From a checkpoint of a small CTC audio transcriber.
Model: log mel input, norm batchnorm.
Training: normuon at rate 0.0077, 6900 steps.
Data: 26041 training examples, 101.7 epochs.
Rows from block 6, named by matrix and row number. Rows with one number belong to one channel. Each number is 500 + 25 x the weight over the matrix's rms, rounded and kept within 0 to 999. All counts start at 0. Numbers have three digits each.
# convs0: first width-5 conv (model.blocks.6.convs.0.weight, 160x160x5), inputs 60-74, a 5 kernel for each
# convs1: second width-5 conv (model.blocks.6.convs.1.weight, 160x160x5, transposed), outputs 60-74, a 5 kernel for each
convs0.71:480496536529502450479501498522485513503486502533473465509553505487500492478471498484502548563532506514485519503501500501486479520489512445473491512469487480533506501510461476493512484445491533471493465487505501492513500498465
convs1.71:557536538525554491474487477512505505484468504474493489509548506505475471519500521510522500522506494501485509517519519481525521463490488465505492490459507468491490511510493485489507539513522522577515528503466504503493491507495
convs0.72:513516543496541468545504486488453483503476469488483468486487476485502503503555498450516494535501494494489533516486478493510467477538492490482500491508501477519508467500478483545512469498512496505488513491491512521502506468481
convs1.72:515497488489510506471456463455458515504484491532467501519538493487494500483550524494472478520500490521471492490491487468473492491525526508505512485454468492513518494467515533500524564550506509491514510493493499530544476508527
convs0.73:496505485449466483456496529482515511500488545510539533491469498466476511496439483465484500457457432480496533526486500489477509522493477531522520505500536511506498477503529533524503541508499527553488477481506530558538500517470
convs1.73:517542523492467478461501524501485489508511541529509513520510507526542500468500495477445489527507490471497496532514498510447469491501522501498507499442521522513518502498512476471453531457455481483439439489512498515543505505514
convs0.74:484459482517527500542502509513449506542514448504499563493448502467469557540465489512469474499478522599566494501508505518484493487492454533531523530494536582558484460523554501463484457463515539514514518504489478516501506502473
convs1.74:507466501481492504506505498497545526511505509500507492501539479499490496470521494457485520488496444416442517490491491527486478526501497539503480483481488523500510483489488521573580498524518506509495495510508521479501507515543
convs0.75:503491463494498472476463499520511462486505512502487531494490492484438494494442465486498454472485507497502493456482503524493510515505449521486476502506494500496507480556507512498508500503473479496514519513533507495521506491492
convs1.75:457482486531535485425490507535494503491504541532508476496514470487513528495499512519497494452467497487525518491505543534551502454529553514473475436488538541508500508520540521471442498485500506496481454479504526493526503496516
convs0.76:478465508528560503491502494465469534530505534493486527564480556470505518481468496486490501594543503500518558543511536529467501515541497454473482495497514535509459463482505481471499447479494515506499488456474488505486502514507
convs1.76:489485500529535465504528555508528519520484481516496469485525480494527535503480482491525543492513518520496514491451473477453507485452500454471471497476530497474497497517508495515462546497439484484506499490495491526499455465481
convs0.77:467506526496478477487518512497451500470461548500484462460447477490470498470493497470510504509496537567535476497465460514524498511504505472492494512555511480501472504506499458523501499508501491488507500499497469505509499505496
convs1.77:504469515569501500503473494536499501530510504505486488457454496489508497475499498472482483544529523503488494484492495495543518510495495474529505515504491527497507507525546506490525475500498542530484489483487485516489490506528
convs0.78:483495505518489522499496481528490483462500489518516504547533536521480480560488468489503504508494518532569461488509504507506490472486509513516498486496509523484525481482467518527527471471501523564528504512511495500533487508521
convs1.78:453480497492492488496499510491485474460475498451491497507517548494508531575487473471473465490499492495458466478499503442466514532509507469485501500499498482508509463509502528546507484489499516523535528498492476505518529527513
convs0.79:459443457501495440456512463431518477486540546504560572482437524484483482521473481566539501478524491474494505506503507479515515485477489496492500524527488471500492469447444557560497520513504489501500502504507506439450477486476
convs1.79:569498512507455533472477502478512476480463492507481494524503477489505488488491494497477472516527505493506506509506492480473502500490484531539510498505473471502549520477490531540477461455477520538516560551502517537513495478486
convs0.80:525473441429495517536508499504515505508472483466480481458474500488491500523497510492505510461490508536543481454487502502518491513509482499511520501548449496470462535487472557504461489508501518533511514492508514514526529495443
convs1.80:503479489466454522515509499487485494511451497508518517505445508469487522537471469494477483480479494485501482490484477500543525500497510519491512532508485511487464498446455515548506468485488499499506508536498498476488527473491
convs0.81:531559449418470537482505485476503466485499484478512500476481495481488523510457527486504509507498497522542462487507453452476453539492516521510508482475514441475484495516418461486466468472508519515482507520487501532542529539491
convs1.81:483453487459493503490501530527515451493457444503492448457494489457468503539499525498505520461487509523536526490500509512477494492504504441452468477499551498474481498462480512474449456517516491476482492504508485509468486493509
convs0.82:488476483489516462464463501474471472498489525553490530545513515546531492531538541512497524485471446469481480489504500473533534507488482493493554503517511497510464525516507525464505544565560507470469505518505507486531547519494
convs1.82:513497500478491505481497502512448461505474460556474467522519529549474480503501509495496518517483486528530548505515506493530531506485492510487497501475519533485495496483513515535502520489492472460502483477478486414428494517505
convs0.83:529526508503525495499513496512536511528492528478454493509474555507454486505522497502529535481486486491489508499518512464505509503500469452493501502500530514473505529511519495489517529493461469478488495519509495531511493467486
convs1.83:481508485482501478486504489486494516554500480472497481520517491490515522505523513502521507494457483464466496489495493510519513528512509538512510549502507513549516485524505485485504465488472485501489441500480484508506495496498
convs0.84:491500484493503467479519443483473503490434495524499430551602534509496478475512465473455455491485456482534518485491491480476473523483501527496474520540483551512500500541500500509499498456536576534488500481456434511506537477484
convs1.84:451523512499491498487487546499502498524526526472516569493489527522502493548521513482485522464476480501512527510473475485475499524498493490514500479462604521523510491475472507523472469535531504461480491501554572442498508498458
convs0.85:498504501500493430387437500548458479504512481492512503525512527520500468478522517505497489497509502494506536522524505485492476500502496511529515502503532512450474481466541584522488473518532519483456512570587536489490498489486
convs1.85:470469488507494491456437468541495468448443487497494498515537457505507500490490483498508487466471511488517464490496492500521542496503544499499499498484512491489496508538500503484507463499547509499518528533539527487487493511498
convs0.86:516460453458508449492506511519495443484491491461489499502496460467514521489478428441501560508529496498479489478500501499512504512488426479505525520506515518498559559482550511473465489501464470511485498502504479483476471481469
convs1.86:492470480469491532514520504484525537517562521504503509505496478476459468529459509534510535513528486463505490513493482473492489502470504513485491486500486525525486509538487501530491540535487477536491503538499498522503493454471
convs0.87:513505519529503498517497475549480487498490468504519499510542501482483461441519502489493544483499501532493504471536499503502483465477529493497502505495464503510476464512491491449490539495527500483471479513500507472446487486496
convs1.87:489487536550537550510510478468502479509491500500487506521502505526541500469435509531494466494503495489454486449487482452515522453452498476501490540501513523505491490513483485456499498517524533553487499512499520545538517521487
convs0.88:506514491502486499501489502484509487494499505460499490511563466480500513492451485516517493508505493488477553541518476484501487489489507486509496515531492478522510499514506518491494511499494478486500518551527497494488508540540
convs1.88:517536495524523501506514527515410475534504533486512498474509512481502497500516485456479507481532551528554573511498505487498500494490505495498504489494478519526493445508503519512507504510507488433545522517523522485494496497466
convs0.89:496501536548511483500471535510516521505503485472494498499473459443474537497474497523520539601525471494494498462483498487498468448443509490473503495487485544544504500481507525508497502467502497499490482481505501519489493508522
convs1.89:500485506512515485493492520529471482491490488487482500502496550554522485466486515514510532508504482497499538523504494479424449471512488479478471490517509515529516519534538500506503489469477500471440478482502502459472505507534
convs0.90:455471483496478448494502460469513495495527574440480487484482508488496492457474478524486474510491556504493525521498488556495507491498486483512537550531495487492484469515519524515513514500503487490475481535544477487515537506505
convs1.90:495489482491491500513508515497531512501442432497510500537497504514552562522466486509578541516506487473507485497525528540507526511503486495474490508525563561543497505516497517477474501501460470498485488473462464439456491487509
convs0.91:501440499490519472534582507520484486541571505516518499456491519484483502499459477501503482501508521506469500526500487504457496503465504526476496473498535463418476481485523533492496484500503500501461495460508528484504491501501
convs1.91:569524474488519476500535502469477528557542496507493483492513557557566551515510525522501484496502520527520498493496510505517492489532524508454454522513483473504494524506473493546515483453484516466508534529450468499471495530511
convs0.92:507510487517513489483518531497527524500489478469489496464482495453482469466505483478520544491482508523530518524509489461505526543502502504502503493491514501511548515499490461495488511524493496489506458492554517470465487510528
convs1.92:502503532502468502482498477503494519525503483542512531503495481497463500500500496489497565507478474529571531497516498486508506496501489535499481481482445484491521563490467515487460538485490494548518502497490507489508484499505
convs0.93:509527509489442500528500462517412491527517526501537539516496479484499512488461494498521516454461528551522500483475492506535529526485484503504507527510525492461495521498499462483509490499473481498500485485474509520510512536497
convs1.93:473488529485488529517505489467555532508509536468481495517501501506494482486501495508506486556501476498513483511524478491479511527528492487568531507486484479512548513484505549500477478500526532552543507504522518467443468507490
convs0.94:502514499500519484464431388478503486461440502429447551515484514535509501499476512495493573484505510486502520469521529500504524504502460487502493503528514501509530504502500450465461473484484485504449497487486496466440450513548
convs1.94:488520481484474519463446495513503508478466494506539567560510518481461463437451482463496555483456478491500489534545527488514510480473484545506502491497516488453487511510507495461458502525544501473542531525543512515526538499489
convs0.95:534531481512499538521479476460482506497470488453496495497488502530491466453496508482504526502513492513531569533530505487521444464500520472488496504513499474489491525504495490505539477470484494504551511517514526513533484484498
convs1.95:531535498477479491455452487487555507480482495467497495503502488504544505517512491484525518511512492465471528515499508506502498484491543530544521461460481491504505494478497524499491545503493520536536528515514506505475469488472
convs0.96:490513540511529583513503487543453529473475531481501523502451463497480464460472504495467491534511536482452520471512487482476511495507495489500519520510545473523527486497499499446481500500514470490523520491498504467479474482498
convs1.96:506515542555534511490488490493490499507484509475482469506498499506534491482509506488503508475519499490491523514490503487531488486483502470485498524511473503476503511466501529519509500489479472510543515499492487522514542530512
convs0.97:515530505506502475470478532505493483467476492484610507442481511536529543512461462461498502489510546502514496534499462470496470450516511467502508485477497495490514477486462480500450511527496469481468509503495512465435494528526
convs1.97:526498501505489500491477507523517518499478544496522585539488464526506476459525549510507542477491463496541492508505500499494459511506515474480471472522482498534491529487527471484511514509503492484470482500499486495465439495548
convs0.98:488501514486444510487488523487558519456463472541463468431449484500502496542453486510528499505496481497501472471514522487450478499511499519496517503485560506451491501500480488466542537510506495502551510468513525564547522475481
convs1.98:526512546505494540499520537518498493501523507511499502502489534525523528532497510560565521520497480488491508467492498485483486504489477529516495503526563551505495479502508500474464517561522507511521479462490492492507467493505
convs0.99:493531502492489495564547445488478502505470492511499478478484533502500500510542518504493474509528505510484502491463513540495499520489506484488506502489450492483531446530490526528454497496461495535523500559554505500501505499507
convs1.99:495464475486462483544548489542519556533481449499515491449447518478462518552486500501493454517474508498463481504498504524493521518538530532508497505487500510487446489464463471508529475476519511527489494495488458442481482475541
convs0.100:503457519520505477473477536545492531530534519512489459528530558499506501494497491503479472488496464443468509480454511545489479505493559521524527453434500488505518496438466492480543523508500502501500522528508524411463506507484
convs1.100:469509485485494503525508486495500500507496507500488468467472482480493500474499512521487484496494506494463468479506510522530505488473474500500552565486506486500484461508487481482474468461475490526531498490491502489488499479472
convs0.101:468470529564533522496544561427472471529491454578496529543484527544519524489507525484452492498461489494483484503539512505457489509515584495481480497512495535500507527502501462478462528525542509485453489482514512481496478497481
convs1.101:465456484525488527503472492523494494494500498524522505519554493474481489500488494492503502541523503492509530518503501506482486550570540486522508513534481477527481490494484514561519531552511469441502519536490494480486496500482
convs0.102:495511508538515517499558556492547511511511523559492513485395486520505506476487441484519538505513481490486475491517497488510474464493499465460505520474471459465442508525517456451457467483498554514514470476519503461463507508531
convs1.102:505479503512506491517519551494527531511531567476436469485459499499508503467514534522515506525477455519521518502498523530512523539529504503492464490523508485477500512504455492494489517450423485524490466453500514487478486497472
convs0.103:508509498500481493516507486473502503505499510459474465491494481460451493543498492484485451517526471475466533484484523519506486501486497459526519498468523512465514441525533503477529458471500557532503500465499518461491505501481
convs1.103:485500525497489475506522520491524496504524482491502476505492504503487504521508520492502541464500507495481477500514507495460482543536501504535506501469454483500488481479481503513509487514500478504493500501501472487496527526476
convs0.104:503518463474491523511484515535504484430456524525513533553559506532558527505498490508522517489500520532494511496485497513483502514498533526554530506512527491460488572492466521551514507531541513492458479542552532475501521514535
convs1.104:526519491500504522491454509527527491445403471445491501536500482506479491531483473495509517479470497509499499480497499502493499505501517498541512466471552547499474482503525535498482497502495477491542550518489527515478505526537
convs0.105:495494538560491551501479434528497478460495475487525532492483510505534513446500481465421436463482513509472506506508488467517516500481500486484507518480504458511484475473507496469464501508516502463485481461500531507519526508461
convs1.105:527493447489475516517526500483480515481493500446461475501507479492477468482501503478463490457496472501521521501501496503473509479525498470501536536520488509496499527535500493497514492515520480465459483496503536473493521514495
convs0.106:536504494502479470493513443469494515450465514485479500512542563507500505505473460471485497479483501496490491474479513527516513478488468486495520501473440448498548547472488505522487448478534488481436459447410363499471505548504
convs1.106:498479500507500498519499490496512485498534500480503512521483506526486481484465482517518557472527507491478477487477505532504489465481466511483491507520494491478485483488515479496538528532531512534527511487469467465442458459492
convs0.107:507492510528556504544487479488489465466501459484465505514495500540515498485472474481492523485502518503497505518500467462518511505493533532551544517520479530626615551494493552526502555518497486515468502553584529504484484506511
convs1.107:509473470498499503482515510496523502499481492491515515506510489492492490480511561556498514512483479506482496479468463483477520518537497472454473518495526564529498512534526556522455498474491483511505504485482474495509543526492
convs0.108:486502503509513523520476492523468475511495515499514565568532536508488463460495490474456469502484457446455470471459470501533524512505508493488494494519516482478512504441466520531534536504517519501434447456456462497467478511496
convs1.108:492530526514544478498514514504555521501482495464474520509508534510515494473476522502506555525547529493458520511501482467530501512510542566553540516474515467480440407511561529525514507485492525535456471498472499423475427483535
convs0.109:440488475509556532506538545487502508513525477507478486499465529507524509491434491504514458521533500495479500530502500552527513507491489513509532531513498541505470469504503524483498539506467491500493501479464489459495498493507
convs1.109:527511514504494510492504489470548491474501504496492497466469447467484462436500528494515508533519510508474499503508502500565530473464465509509500501479550546567521502521477462501504495465441480503505500501506517473496497495506
convs0.110:509505506494475542519491448488532553540532509505472460503540525477496476492485488501493511532486459470503566535509490471498474492528502465493497506491528488531517495498496496479510499506557526509522465481478480489499530503447
convs1.110:451475500501509485460470474474570528536501487529537534513505514502486478471526499518510473518510532518512523496488516536494496509498488456521508486469502492502500477518496496512538501498497533526526447465488504498498532526523
convs0.111:490482510504456505506524509603474519546542503503498488506573560533524532470547533479511477501504522497493487490439466463512467497508511505538500500458483454495525535503523484477492534535475470469543501471489494533517501500484
convs1.111:466493518499485493498481503502518468486499518478536534502499517513496498500518507495473480468494483524517483484497494470504492496511572531503506501446486486448454438500507493500510482465500499447509524504447503509497473500535
convs0.112:475479492460494507488430466509524558545490498529517500473493491503504487490516481500497428532515497545505433473484517488480490497441443521504501500502526515500458506513500499538449490482468500502448445500513506526527516489469
convs1.112:490488533514494506561520502496506480518511541515507482482503464486488524495483479508507556499514504497505472495526518535471495498497502486497521528547508504490491530491547509510494542522497506516476481504495526445447441466495
convs0.113:522518492492471463501602546498542502539596553503473464476498506533494489516477471475505506491500540470472486490507538551498493471510477542500484493453505491491443493551483508476491520518502507506401449508470478529540511490507
convs1.113:509513511512525500507503534518484501515537470516487440479490506520521507545513501511525528509504491503459512501486510499501488498486487535500512503512500525501538532517495544497456470483466490498496491483491508440497494511492
convs0.114:500472487499495495489463464498505497489484534523536559512483498501502519505491461511596575504493511488454499528507487511504516480533503488479493469480507509506531551502442485522495479466500496487492461488485498540544488475513
convs1.114:511495497491472502500507464475524551550496483480463477471518483486498499491447456495515542476490514534498507498469469495462488477471482468497506515516499500465463487508528543472499497485503543594477499521516486534528500478466
convs0.115:500491509509515489435467563504520474420499476507460535521457539482493491504502509509509516489496506527543495502523508496463509520507505490531517552490553441443460514516494476502505489515529505454488497523530506561496472501508
convs1.115:500491504548545513528519503495488489500484502466515541533469527515531545527483502499515501497497493525514542500473499506520506477470484483481502505468518508488480470498531497524530467452497486460496499512478471520533521485521
convs0.116:489485486485513534537538498493475504525514530470512514562548492523534518528509520498498501526528460454499509469483495508562535492495516492483520473472471511470506514511525478469478506498460475523525524487513527508522532522524
convs1.116:474526526499476483447452474513497474476469463528529526499505526507486507542488507524474490505495503503502522500495517482508538538546531497496474504471500479470505513507496496463491480456485500539435483503475482494504534543454
convs0.117:501493527525458554509463522522504510510513556509496486570520503467421480488499477494526506444529502498517517524495490521512475502450447493495509523521487545510497545487524491492546519478478499493499525474479512519502454492525
convs1.117:495503493511542497531492516542492525492448465509508519484501479456467498522485498519535532498520524560521554523514528519485524471483448520485473486497535508508510476517542524500467520550465498478496499503518507560506499495540
convs0.118:549545503462454477500509500506498447457496467507497499496485480476488476485519515493488483483494492474512498536523514507520489546576500455476502484476538483456492512466444510500501483472514520525480489487486502495500494455481
convs1.118:436459462428466518514517496505501502500462502497501536528509496487452463470510490509477449477461501486486480461479500513447522486472505498530556567537499498504520489524522510514500473501463515512490489487490511522505497502491
convs0.119:536515483519567510476499539509504511528557536509537551500480534483485490514475482510478448499505505461496508527484498509476506557506475556530469467487509588524498462441487467505545510477494532538474527510497512505529505497491
convs1.119:509493499499542534511491497533565562473462515501505501502505525530534536543509504510513507516526496466483494473489501504498505516500505497478476464516514509539523506491438459496451525531501499538544559503492509485500515518501
convs0.120:498477457459521499491449433469500533560556509538505528551525492502493487496508533531461454510527482475534496481495501486526521552521478487478471536539467486503512502519455486502491507497498493439483494517493456533503482467456
convs1.120:473500500498498517493525548532495503516500497471485470474498516498477479505463501513507473504495471467492521507495483526477515497472491521506503490456488493516514475499463460486484422434474488491467453483494532459474471472504
convs0.121:514511487500456523486479488498502490518498540492524526491492517538494466454455502490477516527507471500523486476531543484488499529500499520544498438511501535531528513469480503444481529537523510495505564512482512472529553561510
convs1.121:551534501477467465491504477486515476457489497481485501489495543537503478504513519536526549472490516507506509496492487492462496442483506480545536523501497530560488485509509494545535494495514495479470498534542479474504504465458
convs0.122:567490521519489441471503449458459461473476515519509506485507542504526573551537476488479497513503505496464496484477482495566529470474528506483516499511432424469489483493491478485498556516503478465490492498503530555505520510496
convs1.122:501508533528498476482518491481498469508512481510535528522492599542535532498523502484487522492493508478441510506498504503516505489502509518498496513482451501476493521535512490448461542527500501470484461492515532457520521498501
convs0.123:485466460430427529482505493510531505518546531481504543525511518536487470509501487442524532476497485490507495516515472478493499499504523519477468478495483478497471512528509525516505485528539495495495463501504488529505512522491
convs1.123:535511477484466491533555466452506505467493500509496498514530515503491493490509528545540527476499518509542506497484512485526555522524528510507477496496544527487487527426492495436424421504493453444495518493499480470504478476488
convs0.124:498498533481453487498481396508498511486497514600539484441473499510505501483567506513529546486465440536481461452508483499455542511495504514532492479482495499492520444509555494514482492462489506485514473485505508544495458492509
convs1.124:508520500469472466439499508510505469497493526514493480491495505508523522491517513476485489495485515487495499495508511508505538532498494497498503524524544530515507506537524493475508473517530512476498533540497505514502505528491
convs0.125:459488538570558515478501501551506508506533494505536522470470504521502483466529494515519503430462471488516472496496520507484524532506497553487483489485508486487503563464463476513508499516508496495468483520495498478502543544517
convs1.125:491447466520539487463445464477488495484514547515510497519526514504510511513498506509512503495468485494497494480510529496502461502531516496502518498501508532539512501533503512504475499490482456457487479507514515542498495497501
convs0.126:511549502492497489542545535522502490493477457483506516496485507505494488453527501500474472485486512501494481469491507484522502494497500536502508541537540507494500489516502476453479486485500490534528501497520541484474472500509
convs1.126:518506502524546480498504502512505513497503541504505500509506515529511500486526496472493521534496511512519514508522512498496521538538515527513497463484457475463512550539506483500508467496487499464533503471454509475498534512475
convs0.127:500493523507494482472494485496455500447418441530511509528514483505478479498511537496483493567504470475492490497507473484508504468481543471467467494503505518485480491504551490478454525467459470498461519526528499487444460500520
convs1.127:519485451463491489500484528538473493501449443537507507500506513505520530544498558524529518495495490510507466505498512529506503520489489438446485503495457494506499502479511522473453520523501485422514536544506473495481496502493
convs0.128:516514531528455501494468472442497499517509503530502521511532503518510469455546517517474502514509526525499503533511474472475499485499509542518490524499514525539566484522499474487464506502512468483526468443482470461502514557540
convs1.128:512505503492499497505490494518525509556505509532499470488517509493516526486481487494480468528511535549512495495496491486522507501513498485451497543460494503473447463489463509546507504503522531509488498520483488494485488492510
convs0.129:488498524507509514495484498524487523485481560544485468491502520499525511489466488496510513528496552480431435479523539529492494481502525503491464484506504446533513499481505509459499579544506479491499459490525503489468503502502
convs1.129:474475504542509464465478440451515496490499503474502496487509507497476511551513506527534534473485488478524454482503521486474490499486502485502490453500510474471481500499493453508532491499467490515547506504545512497493496492495
convs0.130:502509492481490499498573469464501504536533540483470516537512503470479478492456510516499490504472497495481510530538504497483521493469502534528506506502531521535507513492516487485491476476498483500530502478461487476517515484490
convs1.130:488520519530588534516534530501524503501498502535506493500503542505525511509457482512547541500512528513514461465485495510506500518506500494506496488496499517515537548546519495488497493498511506508558500495525536475512492476471
convs0.131:483504488475465488481491498478503551536467476563493461509517540519483510516489493499519509504509495513492502487481504490474500481481495498474475497506502489487493479497499528594571537521547548512504480537540510509509505513522
convs1.131:503497494507491519501503505501521497498536537514476499485443510506520514517509499519499500473499511505482503474472478480499473498499525509491502488482505502512494466484470496493462497487489459497503502482464491538495511486454
convs0.132:471468499530525498492494534436545511509509499512503499537561484481498470468538497495476494470526544501477516514488474450496499492492455506496461477497530541500499502489437496492477466496520537533511515498433464493467462455384
convs1.132:543513485483540492473480474475449477506562503507484542512545472469494451501481496487498525490480461450528477486451486488494529522548553528534548512501500515464479524465456497511484492526553515529514513477501510424421404476566
convs0.133:429489509496480549507492516502451450489545485494487495508479483476508510514466490474495504523507524496470503525500508546488501510516546462470480499514519560537501504507516505517513494481467476500499506495489499460500496499526
convs1.133:531501489468508515504484470492473524569508477527492492535512526504494493481503511522509500491427477490489498516504521515490507509508503497465489507474553541488480481490528524500504522508502516507467479519509513561530497491517
convs0.134:500472471468472520506472485527489499489533544474468485470473495548536506507517484486481464529536495500503536525548499474458495500491477537511475481523464486491507480492493481454513529520524543506527542541484463501514557524514
convs1.134:487487481502497474529573551490455497542506469512490501494493433468497538532493503521560515506469498494475514504528546505474497502500510525513493522497555505529526489491490461508494506510491482474473486487485497475481497505512
convs0.135:413482504517508462437494547518532510529501504544512498512487507478467453474492487486481477476492494497507502506509502484508456487498506512503515488496571506526499500490482496507503480499511515491450496563512501502498515534536
convs1.135:512474459500517527468459431486531552543512518496500513559536553503510506482463497508505495495492526527599529518516511509492506511497489509494518511462515481499523492498499494490473498537525491476465492499486487511500501471476
convs0.136:525517527491502505505472478461502496510513525462493519498485506501536511512503492503503478503513496503505499494510555520522505507484471493504526485532485460460490492507514479483510539495503504515501480517544521541486508551485
convs1.136:498504524490422488512560522505518497503502501511529510512512505491493519518500487467477528487489511507501497515509490501499497500531536493501516534482480492450482516494515498512499471471480521518464503542532492503510505475473
convs0.137:507531517512505507528497521477528526457486511484496493467488516487451455469523495535515471468535493468446531543509460458467460481552603490520508538548480486495496490522511507513527496511503497505496438499500487487499505496467
convs1.137:520493457475501513547546521462474457491491471479498498529535499494510528523497526521498493514484495490517541485487532509523512508481433539544532530513515504522559549495473452471487508496478490515478487491469434500504517495479
convs0.138:522507499520510511521519521546502547549525537449470480482473481480493497492518525488478452471496512521498502516516511508501459462497482537534506503482451524500495471500504508583511450475501510504528513534539528501542529525522
convs1.138:493487497509520455514526502513490513510508491467457479503468516512516491469510482469488500522470431442488507490479485520504516504509496504454479530571530540552521521477495480501494432480498502483527508487445437461439486525506
convs0.139:485513536509496485453500509507515506470488525498490483469479498496479478488515493517524529469504531495465523470475500484499492476495536543531516507504457422510507506520503491475474517526488549499511507484494498492495496479462
convs1.139:474480459486507540509493511525504483494521500533512504473485464489500483488483497500499512567505470514559507497481512564489472483490508449440463493484544551502495523470465474480496456478494485488531508538576540540518500456461
convs0.140:542503483469483607486463491503494510443480518460501499516475517520495495472474517516488462509488451497522484458485527517516513499491528478490483458482482492503497531487492496492517481482503544514497524512484469444467469497522
convs1.140:539495507490484449461549571499506475501466461510498520518485484476488516540533497497475454434475514509510484464470497514527499508484455487526490494513439494473427510472443515543503457452486503528527549534486504480502507482486
convs0.141:509490488480499497500499556524477476494501517536498478473494448497501560522509478477452484518526498503492535500505479499536512506508517482501527517494471505504502483474496481521442503492451484514507506506475498514502503523527
convs1.141:477475485479485492511528499484501481516511488524515512498502484495500522513538505499521533499487505478482489463494496501506505498520504541523501501482482475504512523471480480469515459479483499505452466529477449507531497465455
convs0.142:561500533533520525504443463495509505506459480511534498496512489503541539502471488500492482496504523513487566550480484507470484498503481487471475495465511533465495508507488483513503525470435466483483478495498541480498500498528
convs1.142:521529501461477512502534527486477513536506500474471511538532538468496489493494500522485492501506495499515530510531494500530497496524517438487488520527502514503523524577469490532528493506466480480528511505484501475479477472478
convs0.143:510478492519499531518531496499500541480449494499451504501489496487479455487511472469484502502513508476478558485480494505499486525515510499477492517492474475515516500494553542508465520516546511415552535507495538543525478524511
convs1.143:493501468472475510510538460492492503546523473465466452500506535476483541467524475483507526476488498499504510473485470453483475477524550515509491478503545494482567550526485471474489499504493513498517512496458504494512533512510
convs0.144:460464512530500503470513524445489527556524464526510496501504488528501483519470482484494503510515519493498485496461477514529541519488526468511497507515517501497466490506517509483497501503518485463508528512495501484521524472527
convs1.144:488500524523502529524519487476502502546561512504514509489490492472490499485489481496509508484481467469482499521514500522514480480536527512504476481517523471452501518515492462497494508512521501488532478501505494479474492481472
convs0.145:520526519496476541531492505466437487509504533499498471449508517470526513524475513528480443540521474501497488487494486499481522499467484547549555538530498552506501516506513526493497498481530505480455473455477511545501504496437
convs1.145:492554527436472519505550545488572519466440467480511498476480552547501490513493504530544500492474458475506498500518506498507526510457468522522499512539530477508547546515533529531458501485495517494518496447456493521525513501534
convs0.146:531498475491495484478505484535485504462496548503504524507510500488498478513454489514561561515499486492514469527550531553502502501513452457481501482464486529488488508470498489483449423473489511537482471487491488471464486470463
convs1.146:536533489497519522501470513516486538514485488503544562528484496506482473472418469498505583497502502535518466504477486484471504498499534458468485506512499508497458459509502503520479490502528521479507536518480479509501526514539
convs0.147:470479491468487458477486584517547537487488485487471471495543465493506555514469504502545550483501516497487501504503524522487490468500503506482497456492467499509546504485513515494495501510491466445507522489475516517534569567482
convs1.147:499510512496521496493495527517525497507485479504498498524565455473479497524462494520534549470490489457471533491498507479501507509509522498507498503513496492495484454477494533508477496493497545588539544514506461404431470459493
convs0.148:536545488522506491478479487456518570570503484499490476463514509490490547593463466493472552504494486487513441479495492464498501487465491508497503483512462485502507472474504509503554531468513484475516500473462521507525494479508
convs1.148:524509493481509507508530499507535494495494482504516511501497461506517500503542544526520538465476546517507476511517499480475502515502494512523508513507466482540519496487514488518516517497498491473536492518503502467455485440473
convs0.149:516552492483487514494548578504463496523478475463492497472498533541502549522485497476484476434483474499531479481503517510532513489493456492504505511498468425493529511506508508515510479519532554525440477506479466505483496501504
convs1.149:509495503468509486465479487504530524560503499451472524527497508471486503529536551501479443460496489466469498483480496556497522516521499502486458487514449537494495513478491525543528505480451482565528546556506500491492502478484
convs0.150:505493486502516512498504497516488427426470486502514497483465497478483504559543496460499492512525515523544584493453454446486506521490458489494560535521502496520500471499492497501474474497534559556531469471513542500504498503523
convs1.150:424492511501497521508482498550533504482501500531504495495505506489519522478487482512523495499520514499472499509517507494489486501516558475472488499493466499488492494478470509556561517500478482505493506483495511561527535538509
convs0.151:490478483474498459470492474522525521496510531548517496505501498517549528517509519491475478518487518538517516517536534524469483478490513502513503516510469497490501468490463500498483511518526527514507496497476495486516506535543
convs1.151:497514507491501510518497524544496502533540531555531522486443483500524498470503475486498509469471485520511526475444483448496500507509476493507489460472485474482499507495501476427494493490497506503524555556537496486504510525562
convs0.152:483514492520550499520472436435564496441473470431502479516454512502466487524506493507496474514508481537504500462504501501461496465535504496508502485478510509496497465483498459450514504538522496539496486500513453474492513493472
convs1.152:491487489524462478460541512511504504514524483499516515534490470495499499519512503500502521502515539505510554515488512514473527500448500449480485504480496451451482519481496484450472474466477462492557534485498490500545540522501
convs0.153:493494500529500491466464504508498559493481528528529482484478479511498480488495502500535496449497474483457512543562516503475540489488527484507535492493513518490514515505532537490522515523509481442503476526522480498473468503505
convs1.153:519483439488526509467464488501491476510537515493507513523515497513519517490540506507500462488480497484504489479453496529491487501513536549515504518523513525516502531483504474467484519485499557520561513481473493516499471480495
convs0.154:478540546560510494469533508503509501528551516471483483506533550559536509463549495499499506480501527508463501519500505498501413483502483564528487480533532511500494458498502492489490471468462454509482482508475452499536498514524
convs1.154:508506516463489506524521513478498472499519493474526519525546522492496491445479518553511479506466480512485517509483509480555502506493493544513516505497467492499497526511508510500500504505509474502512514492476493516491503536502
convs0.155:454497519521487444488506497513473489502481468506534504478502520519508486516511499499489465526516513486492486492496532561526554538518571511498492497483554512493487466470488463438495503529527500507474528510518555501492487469463
convs1.155:488522524500521534514503495518507552527493507480488527519520454506527495509485466454492461502494503473430493513500461507497500511461478489488516486525474507543507512528504442453538468490515514478472445498495473466482500497490